A small audio frame classifier, trained from scratch.
Data: trained on babble in 24 made-up languages, each with its own sounds, syllables and stress or tones, from a formant synthesiser, 22.6 epochs.
Rows from block 5 of a small audio frame classifier, named by matrix and row number. Rows with one number within an expert belong to one neuron, the router's apart. Each number is 50 + 10 x the weight over its row's rms, rounded and kept within 0 to 99. All counts start at 0.
After each expert's rows are labels from the 100 clips, of 14976, where the router gives the expert most weight on average: "responds to" is what is common among them. Only what is clearly more common there than usual is listed. The data: babble in 24 made-up languages, each with its own sounds, syllables and stress or tones, from a formant synthesiser.
# router: router (model.blocks.5.mlp.router.weight, 8x192, trained with AdamW), inputs 96-191
# up: expert up (model.blocks.5.mlp.up, 8x192x192), inputs 96-191
# down: expert down (model.blocks.5.mlp.down, 8x192x192, transposed), outputs 96-191

# expert 1
router.1:57 47 45 55 50 42 55 62 62 39 56 48 41 55 54 57 54 40 51 51 45 71 49 69 61 36 47 39 62 43 36 66 51 45 38 63 61 56 58 31 59 31 61 44 58 41 46 54 55 49 50 53 54 26 49 51 23 48 59 47 34 48 56 54 43 41 63 42 46 51 60 49 71 45 50 57 42 49 50 31 63 39 69 42 45 35 53 28 33 58 46 56 58 37 45 48
up.0:59 69 40 46 51 36 60 51 54 45 58 35 54 48 48 57 42 32 47 59 50 45 28 55 36 51 36 45 50 53 46 65 58 64 56 37 54 61 56 55 50 59 48 57 52 54 40 61 42 41 31 50 43 32 36 42 63 67 45 43 68 45 33 46 54 41 45 45 45 69 54 37 42 48 41 45 46 61 61 47 56 43 41 54 61 72 33 67 39 54 53 42 46 45 32 56
down.0:36 47 61 54 42 42 43 52 51 56 64 56 42 75 66 50 47 55 50 29 42 53 48 47 49 40 47 61 43 46 50 28 59 52 60 47 55 43 48 31 25 45 52 63 41 49 56 49 40 36 75 43 47 65 53 45 48 64 35 64 64 59 44 69 59 60 44 42 72 41 58 69 59 55 39 62 38 40 46 48 34 48 64 38 34 66 52 52 59 42 55 53 39 42 44 44
up.1:44 55 65 41 61 56 51 59 59 36 40 43 62 49 42 56 35 57 49 65 39 51 55 48 35 54 50 62 41 66 34 40 55 61 44 41 28 30 54 38 53 42 57 27 41 46 61 53 69 36 55 49 59 42 39 45 24 54 49 38 50 46 51 54 38 61 62 57 54 35 53 54 43 34 69 63 53 59 49 44 59 46 47 39 49 61 56 54 52 56 49 31 47 55 55 57
down.1:37 47 43 68 43 31 40 60 59 69 48 55 39 34 69 42 60 41 78 53 38 50 48 49 63 55 59 45 47 43 57 61 41 33 53 44 69 47 51 58 51 41 46 41 28 58 40 40 56 69 43 45 51 46 65 41 30 39 35 35 49 50 45 29 61 42 53 41 72 47 50 51 78 53 28 42 48 50 75 61 57 49 47 60 41 42 57 37 51 37 50 50 45 50 51 30
up.2:56 56 36 46 41 45 56 47 44 47 32 46 58 66 41 51 53 36 45 54 37 38 48 45 51 50 66 52 50 47 63 54 60 52 55 45 55 38 47 43 42 58 46 37 45 49 55 73 53 52 46 55 53 51 48 48 65 56 39 37 60 42 62 38 59 66 62 61 22 51 60 34 31 39 41 55 59 57 85 38 36 62 54 56 30 49 58 41 55 74 72 49 55 46 48 40
down.2:43 49 53 54 47 58 56 49 38 44 40 49 59 50 51 58 42 51 42 44 57 30 42 47 57 53 53 50 51 49 52 54 53 43 64 50 49 62 59 52 52 47 41 69 58 63 50 41 61 42 59 48 48 52 41 49 45 47 33 56 19 55 47 62 39 54 64 46 51 52 55 41 62 51 47 59 42 40 46 42 40 51 59 28 49 58 50 40 49 46 50 56 63 52 61 68
responds to: /ç/; /ɔɪ/; /y/; /e/

# expert 6
router.6:50 69 44 59 52 54 45 34 50 55 44 38 54 50 52 71 52 45 57 33 25 39 55 53 55 25 39 50 45 55 39 51 57 57 52 32 49 62 40 42 45 64 53 52 43 64 30 60 66 41 46 59 68 55 39 40 64 52 52 71 42 54 48 38 39 69 55 46 45 38 63 61 49 54 62 44 49 57 51 45 54 66 63 49 38 62 64 36 33 55 63 50 47 45 35 48
up.0:54 53 55 64 53 41 41 55 51 54 51 29 47 64 55 45 52 47 71 59 29 50 45 57 49 53 70 59 45 51 43 27 55 58 41 46 45 52 63 55 58 49 30 36 60 25 59 56 36 49 53 36 50 51 55 52 51 39 63 49 43 68 62 55 49 66 56 51 50 56 59 47 49 64 37 50 46 43 51 28 59 48 57 39 39 57 59 54 35 38 36 46 54 44 37 47
down.0:64 58 46 33 57 39 60 42 49 58 47 69 58 56 31 66 58 44 62 56 44 61 46 64 47 40 44 55 47 60 58 44 61 53 46 53 48 63 33 48 64 50 59 37 56 66 38 61 50 48 42 57 41 46 34 59 58 54 47 44 56 49 69 50 47 62 50 46 61 51 63 63 49 62 39 45 59 52 44 38 42 63 36 53 47 50 59 46 62 39 48 62 43 39 47 36
up.1:43 30 46 28 44 48 42 67 47 35 46 71 32 54 46 54 52 61 42 55 55 50 57 21 41 61 46 43 47 64 61 52 38 60 59 61 59 41 46 56 60 45 58 52 47 44 73 40 51 73 40 47 51 39 55 49 46 63 50 56 66 64 57 43 53 51 55 43 61 23 55 44 40 49 53 53 34 56 48 54 48 35 53 51 61 34 48 55 61 50 62 56 45 50 47 51
down.1:60 26 49 42 43 51 47 48 51 31 42 51 38 48 44 53 58 50 43 44 47 77 55 32 56 44 44 45 50 49 51 49 46 75 58 51 47 54 64 53 40 55 64 43 50 34 63 64 40 54 38 55 45 40 58 45 43 52 28 47 43 64 62 61 44 31 44 54 58 60 48 59 45 43 50 73 52 46 54 37 60 57 56 31 41 52 41 51 36 51 52 51 43 30 55 43
up.2:47 44 57 68 36 52 51 34 59 57 47 43 41 37 49 38 66 49 53 50 43 43 59 47 49 41 58 36 38 45 47 59 59 34 63 47 50 52 53 63 55 62 59 51 31 66 49 47 51 49 53 41 58 64 27 66 70 58 40 60 55 48 55 64 37 51 48 55 47 62 30 59 47 65 64 33 43 60 72 30 46 48 45 58 43 54 65 48 52 49 43 60 54 64 44 54
down.2:46 54 37 52 53 40 61 54 53 53 39 42 42 49 52 57 40 55 41 34 55 23 53 49 56 50 46 56 28 68 27 47 41 60 41 40 55 42 49 46 59 49 35 52 48 48 49 50 44 33 44 75 52 60 61 46 41 39 59 54 42 46 44 61 39 32 35 48 48 54 49 52 70 79 52 58 50 68 57 51 53 48 42 59 64 59 59 52 55 47 54 49 42 58 59 34
responds to: /ɔ̃/; /s/

# expert 4
router.4:60 56 47 67 25 49 36 54 58 30 49 63 59 46 69 52 58 46 58 41 51 55 58 67 44 52 62 36 33 17 56 49 53 53 32 41 46 41 50 60 45 44 36 61 40 50 65 46 52 37 43 56 47 41 43 53 54 55 63 61 70 52 55 66 47 54 61 64 53 56 54 49 46 66 50 39 50 63 51 52 68 52 50 39 57 45 53 36 55 47 60 66 55 46 44 63
up.0:58 52 58 47 70 65 53 62 41 45 43 58 54 54 44 56 50 45 47 64 44 40 72 50 37 56 52 60 59 44 63 65 38 66 55 49 53 56 42 48 23 66 55 45 56 57 49 40 61 56 35 73 61 50 33 42 50 55 52 32 47 38 31 29 51 54 54 42 34 62 41 49 54 49 68 67 74 49 31 58 43 38 50 45 36 53 72 50 42 49 55 56 56 60 45 67
down.0:54 42 62 61 49 53 31 62 30 56 47 43 52 42 52 65 47 63 51 47 50 48 50 66 46 27 62 57 49 53 60 47 57 59 55 60 51 43 45 51 43 46 46 55 47 47 61 52 36 57 63 55 45 44 40 59 43 57 43 56 48 74 57 70 46 45 44 49 51 41 49 60 67 33 41 51 53 54 45 21 52 54 58 60 48 46 65 49 70 21 52 35 45 60 40 43
up.1:44 40 60 32 44 47 48 49 65 66 44 45 55 38 69 36 47 51 68 46 59 61 38 56 44 38 41 65 48 36 33 56 47 52 58 38 74 62 32 64 50 53 50 38 57 41 49 57 38 50 46 41 42 64 56 47 58 35 44 63 60 27 57 36 59 45 58 48 38 39 44 41 59 44 53 52 56 66 38 53 45 30 50 58 42 55 49 49 59 50 52 50 48 59 56 43
down.1:46 57 63 58 42 53 61 56 46 34 71 62 49 38 59 54 49 57 49 62 39 60 51 38 62 43 48 34 61 51 64 28 47 53 43 40 47 50 44 50 38 40 32 48 33 71 62 49 38 39 52 43 45 56 46 59 55 50 60 40 54 52 48 57 64 51 37 51 50 48 64 68 51 47 63 55 51 61 56 62 37 63 46 65 46 52 31 59 39 45 48 59 51 44 51 41
up.2:51 40 62 63 46 57 64 37 50 57 47 51 53 43 60 74 41 47 50 73 72 49 46 64 58 60 48 58 55 54 38 67 52 42 62 37 53 55 46 61 69 38 60 58 54 55 46 50 63 43 46 52 45 62 66 55 55 40 50 48 57 67 41 47 26 45 47 52 56 59 52 43 46 48 38 70 39 57 44 29 48 38 46 49 58 64 55 54 37 50 56 31 50 32 42 60
down.2:46 64 43 61 43 45 42 55 29 45 70 56 29 42 46 46 57 56 36 66 45 39 52 62 50 45 62 65 55 42 68 46 48 61 57 55 56 35 49 53 68 47 52 52 45 36 33 57 51 55 59 55 56 58 38 44 39 33 34 55 57 60 65 42 46 38 59 65 45 62 55 48 40 57 24 59 27 58 44 58 49 69 62 48 45 59 51 56 71 39 42 63 56 58 49 68
responds to: /ç/; /θ/; /aʊ/; /a/

# expert 3
router.3:60 57 58 48 62 46 47 63 34 59 69 57 68 62 40 57 34 52 54 58 60 56 40 38 57 55 49 45 63 57 55 54 56 42 52 60 56 51 29 59 41 46 55 47 47 62 37 57 48 39 42 45 58 40 34 39 45 48 66 35 46 34 51 63 53 59 45 50 51 44 37 42 51 34 52 61 54 26 64 62 64 41 53 33 51 42 59 63 42 63 49 58 54 46 55 41
up.0:56 67 60 60 58 34 52 61 53 55 63 41 38 50 50 61 51 49 57 56 34 58 45 28 53 46 61 65 59 60 59 53 45 58 54 51 45 57 43 47 38 52 52 36 49 51 31 38 48 39 46 29 45 59 52 66 42 58 40 63 43 58 39 43 55 51 43 47 62 64 62 57 46 34 45 37 35 52 37 71 53 38 59 55 43 69 38 35 59 39 62 30 76 48 67 54
down.0:42 61 63 34 51 55 26 66 41 45 61 45 67 45 55 41 43 51 53 52 54 59 35 62 46 47 45 45 46 48 53 45 45 63 43 64 34 69 46 54 59 57 37 38 54 49 54 50 44 52 40 42 56 71 44 53 60 49 41 43 30 45 22 49 48 54 51 45 32 48 41 44 43 33 61 38 65 46 62 61 53 40 56 53 54 47 43 57 53 34 55 36 47 63 38 52
up.1:73 34 48 62 58 51 51 47 36 48 35 48 41 50 44 61 43 40 65 67 55 51 48 41 53 62 47 55 48 50 41 64 50 48 51 52 64 64 47 67 41 55 45 49 35 35 43 53 61 37 63 50 59 40 41 62 37 51 19 57 40 29 25 43 57 49 43 58 45 36 55 48 57 52 55 63 50 59 53 52 40 54 38 42 46 35 42 47 68 48 69 43 61 50 55 51
down.1:43 57 61 48 60 37 49 32 37 56 52 38 50 58 52 47 68 46 65 39 56 49 49 44 56 36 41 39 36 47 44 37 67 53 63 28 49 54 63 64 42 52 49 33 47 63 42 72 40 47 50 40 44 50 45 48 61 43 69 43 37 54 63 75 43 44 60 47 39 51 53 58 57 43 39 51 52 47 52 56 58 36 40 44 64 48 53 55 61 69 45 34 61 42 42 48
up.2:72 50 38 46 53 48 64 35 50 52 53 41 43 59 46 44 56 45 36 29 35 61 46 67 54 51 52 52 40 36 47 48 75 54 42 46 76 54 58 58 55 59 37 59 44 50 50 61 60 47 40 30 54 49 56 46 44 50 43 62 51 56 49 54 52 42 50 51 51 36 46 50 49 55 52 53 35 66 65 43 57 51 47 37 51 54 52 43 66 36 53 33 63 42 51 46
down.2:59 46 55 55 69 50 40 50 67 50 55 60 49 44 68 56 53 53 39 56 41 55 45 44 33 35 70 39 50 42 35 54 63 73 43 60 39 74 43 55 33 49 42 55 69 58 48 58 52 50 47 69 44 45 52 69 36 44 62 50 48 38 44 49 56 51 70 45 31 52 47 65 42 70 36 50 54 34 45 66 49 40 57 39 49 62 51 67 60 40 41 60 48 40 54 58
responds to: /ɛ̃/; /ɛ/; /g/

# expert 2
router.2:47 63 45 53 55 45 46 46 29 55 44 47 39 49 54 39 50 64 44 51 47 61 55 57 50 40 65 48 62 71 49 52 60 36 54 63 41 52 44 50 54 34 60 53 57 37 43 66 52 53 46 33 49 54 29 54 59 38 44 57 44 29 49 47 66 34 54 52 41 66 46 39 59 39 48 56 78 37 54 64 45 30 62 53 39 45 60 50 61 46 59 52 44 60 49 56
up.0:65 32 48 48 43 43 30 64 48 53 37 60 64 51 28 61 61 49 43 60 52 43 56 30 57 50 58 52 57 51 39 37 47 55 48 54 52 39 76 53 60 51 56 47 65 45 38 51 44 63 48 61 50 66 65 58 51 52 39 41 66 45 53 48 47 37 56 43 43 53 57 52 51 50 43 40 47 60 40 52 39 40 56 56 51 56 55 47 53 49 33 55 44 39 59 53
down.0:34 46 40 46 49 50 64 41 43 57 80 42 59 43 62 42 49 70 52 41 44 41 45 43 50 69 55 36 37 56 55 54 52 39 52 51 52 35 57 60 72 70 40 43 49 39 39 49 45 42 46 42 39 54 60 60 57 41 51 58 38 51 44 51 60 63 36 56 51 48 32 47 58 58 56 55 57 58 46 55 59 73 54 45 52 49 47 42 51 39 47 67 27 42 43 34
up.1:42 62 39 71 48 49 35 55 37 50 44 40 39 66 56 34 54 41 61 44 41 43 45 63 59 43 51 45 61 55 48 58 58 49 45 52 43 60 70 48 59 66 46 61 42 36 44 52 54 53 48 53 41 40 52 52 59 58 48 59 57 55 37 47 39 59 43 52 39 63 47 57 43 62 51 67 64 49 65 46 51 55 49 40 28 47 46 61 41 52 46 60 63 56 36 45
down.1:61 40 51 43 50 55 58 51 58 57 42 43 65 52 51 36 37 48 76 34 45 43 53 45 30 55 55 50 28 43 56 43 54 52 36 62 39 40 56 44 44 43 66 54 27 56 64 54 67 58 65 42 37 59 44 49 61 44 45 69 31 68 40 44 69 51 58 46 53 44 44 46 39 48 59 55 30 45 52 53 52 39 54 37 57 55 41 55 58 42 47 76 26 47 54 38
up.2:51 59 79 62 62 40 60 68 43 52 52 72 31 29 74 53 56 47 46 50 34 63 53 62 58 58 60 43 44 28 64 65 54 44 45 48 37 41 40 50 50 47 45 65 48 49 54 56 58 39 53 45 33 43 49 53 42 38 60 38 55 57 48 39 59 60 53 42 51 46 65 58 53 40 37 49 70 58 46 40 48 51 56 47 66 45 69 56 37 51 65 29 43 45 56 58
down.2:38 44 42 49 44 51 51 38 59 62 46 51 37 48 40 43 46 63 49 61 55 70 35 45 59 46 58 46 55 56 35 48 69 38 36 72 47 57 52 56 36 52 41 41 67 53 28 49 50 34 46 49 58 60 49 32 58 53 54 43 48 61 49 59 61 48 56 50 48 53 22 40 44 44 65 60 52 57 55 52 25 69 57 56 36 61 43 60 51 70 49 43 22 58 58 42
responds to: prosody: stress on first syllables; /ɑ̃/; /ts/; /h/

# expert 5
router.5:33 51 58 47 60 41 49 47 43 49 55 41 65 67 32 44 32 56 68 50 58 52 66 46 67 53 59 72 66 62 50 57 42 53 50 69 39 36 50 37 36 60 48 62 63 54 53 38 66 57 28 53 38 66 51 51 46 40 56 49 34 42 40 44 73 52 44 47 49 42 46 61 38 42 58 51 40 64 34 48 49 68 67 51 46 42 53 50 65 47 55 39 33 63 83 53
up.0:36 57 48 35 48 50 58 53 62 37 58 46 50 52 57 55 67 40 56 49 58 63 55 41 36 42 41 41 38 36 58 42 34 39 54 48 26 26 57 46 67 72 60 49 67 46 51 39 50 53 53 57 54 37 59 47 48 69 62 43 46 56 39 45 58 35 47 64 62 69 52 51 52 53 52 51 61 49 57 54 65 39 46 67 45 49 51 31 44 58 30 52 42 55 51 47
down.0:55 36 42 43 68 28 68 55 49 68 47 48 42 41 59 38 77 38 37 48 44 69 43 54 45 62 44 56 58 43 72 58 34 51 42 48 50 46 44 57 47 49 57 48 60 48 59 46 77 39 47 49 64 57 54 79 42 61 50 58 50 49 59 56 50 46 54 43 44 36 41 32 43 57 46 69 33 37 63 68 52 52 44 39 60 36 40 47 52 47 47 46 58 58 59 32
up.1:39 73 71 31 56 43 41 43 49 57 57 52 50 60 42 41 62 57 49 47 64 53 34 53 41 32 58 60 58 63 51 51 46 34 49 51 57 62 46 43 48 64 55 50 61 43 44 42 58 53 36 48 49 46 50 63 48 41 50 64 61 63 61 52 56 54 45 55 58 38 43 41 50 53 46 50 58 53 47 58 46 55 73 60 40 48 72 38 44 44 59 78 42 48 67 49
down.1:54 47 40 49 36 56 55 56 38 39 60 55 44 60 60 42 63 56 50 68 50 46 52 51 37 52 41 46 50 62 42 51 61 52 66 37 43 67 59 51 38 40 59 48 49 61 36 52 56 49 55 75 48 62 57 60 54 39 34 62 30 44 32 56 36 70 63 71 50 45 56 51 41 51 43 43 43 35 47 70 53 62 49 47 40 47 55 51 54 63 42 23 45 50 63 58
up.2:39 64 51 63 44 48 52 50 64 58 61 50 53 52 61 51 52 56 68 66 54 62 44 45 50 55 34 54 41 69 40 34 50 53 41 60 54 62 43 40 41 59 51 43 34 53 67 44 48 36 65 46 55 49 44 53 53 55 69 63 64 43 42 54 46 58 58 73 46 53 51 33 33 52 70 64 45 41 46 41 45 42 60 36 31 40 58 50 49 57 51 37 39 55 55 64
down.2:54 32 53 65 58 69 60 55 32 24 51 59 31 59 49 59 51 47 69 48 37 40 46 51 39 49 46 38 43 46 58 52 57 45 39 75 45 48 59 54 49 40 70 64 38 40 51 60 40 52 58 67 50 47 59 36 39 53 46 42 46 30 50 54 69 53 38 47 35 43 47 54 49 56 55 63 68 55 54 66 52 55 33 51 50 53 55 55 57 54 54 43 57 48 38 27
responds to: reverberation; muffled (low-pass)

# expert 7
router.7:54 25 60 52 50 49 60 30 55 54 27 64 58 55 61 40 66 52 55 55 45 56 51 33 46 42 37 47 67 36 61 56 30 52 48 65 47 47 51 73 58 34 44 44 63 41 66 61 41 47 68 49 35 44 46 49 56 32 51 54 56 59 60 39 45 34 58 47 52 59 56 63 59 61 30 56 48 44 41 43 31 51 33 57 40 57 34 63 48 43 35 48 57 68 58 48
up.0:54 74 59 34 48 54 56 66 51 28 62 55 40 46 65 33 57 60 50 52 35 63 46 35 53 64 58 44 49 50 59 65 47 38 44 57 45 49 41 49 50 41 50 61 39 76 60 43 50 47 55 53 38 49 58 57 61 48 36 52 49 41 38 40 32 46 33 47 52 52 52 48 63 33 40 38 25 48 52 33 58 57 48 37 49 50 34 47 44 38 52 39 48 48 60 58
down.0:66 33 43 44 59 45 52 61 64 41 46 64 49 44 47 42 49 75 46 63 54 57 59 53 51 47 57 53 36 57 31 47 55 59 65 44 53 53 60 47 55 62 62 44 53 27 60 48 37 63 66 43 50 65 58 47 46 44 54 48 49 52 66 51 37 61 52 46 48 31 54 69 70 56 28 46 47 49 71 53 38 37 41 53 46 64 40 61 68 36 44 59 44 49 59 43
up.1:52 61 57 61 61 68 52 57 69 43 57 51 62 44 30 42 52 57 48 63 64 39 52 62 31 59 45 53 38 38 48 55 53 43 52 59 66 46 59 70 54 41 50 48 52 46 50 35 39 47 46 34 57 43 64 63 33 51 71 43 43 51 58 35 52 42 62 44 48 46 65 67 50 42 72 55 45 25 67 47 56 39 53 57 40 58 58 44 60 47 57 49 39 32 58 38
down.1:60 45 51 52 47 62 54 68 33 50 35 42 33 47 48 69 38 45 70 51 48 59 42 47 61 50 54 46 53 63 68 52 52 48 55 57 61 54 55 38 50 71 62 57 50 39 40 41 56 32 56 45 37 53 48 36 42 60 40 39 57 56 42 52 60 53 52 59 33 41 50 25 46 52 35 37 52 35 57 53 38 47 54 52 39 48 61 37 32 56 49 54 47 54 49 67
up.2:64 40 52 39 44 46 55 47 25 61 38 65 49 60 43 47 54 57 48 47 33 38 40 38 41 54 35 41 46 55 58 45 60 50 51 48 55 65 49 61 56 45 47 60 65 41 75 55 62 80 57 47 58 59 51 64 47 48 58 46 64 41 51 30 41 58 41 59 45 51 52 53 41 40 51 64 32 66 52 34 51 44 55 62 59 35 34 38 39 41 52 40 48 57 56 53
down.2:60 47 37 63 58 50 46 76 41 52 52 49 55 41 56 37 62 64 43 61 59 58 46 52 43 52 50 48 59 62 64 42 41 36 43 46 37 56 53 52 52 28 44 24 49 65 33 44 35 57 38 40 54 39 48 26 66 53 36 29 57 56 45 20 49 55 54 62 56 38 64 62 62 53 54 41 47 44 52 65 50 67 50 55 57 68 54 56 35 56 57 27 44 56 49 55
responds to: /æ/; /tʃ/; /ɛ̃/; /g/

# expert 0
router.0:56 44 59 44 60 57 65 48 31 59 47 40 41 60 52 32 62 40 31 58 48 54 57 40 57 52 62 39 40 56 39 49 34 59 47 53 49 73 49 51 43 59 49 49 53 68 44 40 50 33 61 57 45 46 49 47 56 51 39 54 41 54 61 49 36 57 54 63 66 61 43 57 49 52 43 45 56 40 41 58 45 41 55 62 26 63 30 51 63 33 38 30 52 60 59 45
up.0:44 52 59 37 57 37 72 46 60 48 55 48 41 57 57 49 47 76 62 40 28 52 55 57 57 68 61 52 58 53 41 47 41 69 62 35 43 49 61 40 46 43 39 39 55 78 41 38 75 35 53 65 48 51 62 42 59 63 51 26 54 41 48 57 65 44 51 45 38 49 45 56 68 54 60 42 45 47 58 66 51 48 33 66 61 38 44 32 38 61 39 51 57 53 54 59
down.0:61 53 49 61 40 54 41 60 56 51 47 51 64 37 36 66 59 42 42 52 53 50 32 50 61 29 46 60 40 64 49 51 44 48 44 46 32 53 52 61 32 47 53 65 72 60 56 44 49 61 48 37 29 45 48 60 50 17 56 49 57 53 63 50 50 53 51 35 50 59 57 59 58 51 44 42 49 68 22 36 31 46 38 53 38 56 51 45 49 45 58 58 51 62 71 57
up.1:61 65 43 60 65 57 49 53 48 51 38 50 41 49 57 56 61 45 57 58 54 44 42 46 43 56 57 48 45 36 65 41 52 47 47 52 42 34 43 53 48 83 38 54 49 22 54 48 55 49 34 59 32 45 50 51 67 61 53 47 44 46 66 52 27 58 43 50 46 59 30 52 39 48 52 71 78 59 41 62 46 62 41 50 54 41 54 49 41 41 50 50 40 41 45 46
down.1:36 67 59 63 40 45 71 60 56 62 42 29 60 41 60 39 48 54 39 38 52 50 57 69 51 55 42 54 43 47 59 41 67 40 45 49 52 42 55 34 47 43 45 44 60 69 46 40 38 24 52 53 65 46 51 40 54 35 47 53 62 61 45 38 50 36 61 49 53 58 61 44 59 47 32 37 47 49 43 40 38 52 45 54 54 42 62 53 66 51 44 41 44 54 40 47
up.2:45 60 61 61 52 56 58 51 48 45 50 53 71 45 29 57 54 60 56 36 65 55 38 49 64 29 33 42 55 52 37 48 60 58 61 50 35 49 45 35 48 35 45 59 39 52 67 36 27 43 25 58 42 59 56 43 34 49 42 49 55 44 46 53 41 47 55 58 50 44 33 59 65 54 71 58 40 65 49 33 59 41 38 51 62 34 55 71 44 56 59 57 43 26 58 53
down.2:51 47 62 51 38 43 69 62 43 53 55 42 46 34 52 41 54 45 45 64 51 48 33 61 43 58 53 44 55 54 35 37 50 61 43 43 42 39 56 53 54 59 63 62 67 44 33 54 57 56 45 44 60 45 60 36 56 40 63 71 48 59 63 43 40 46 32 62 48 57 37 37 48 50 46 61 44 53 57 45 57 68 42 41 55 48 51 49 29 65 32 48 34 80 52 41
responds to: /ə/; /ɹ/; mains hum; /ø/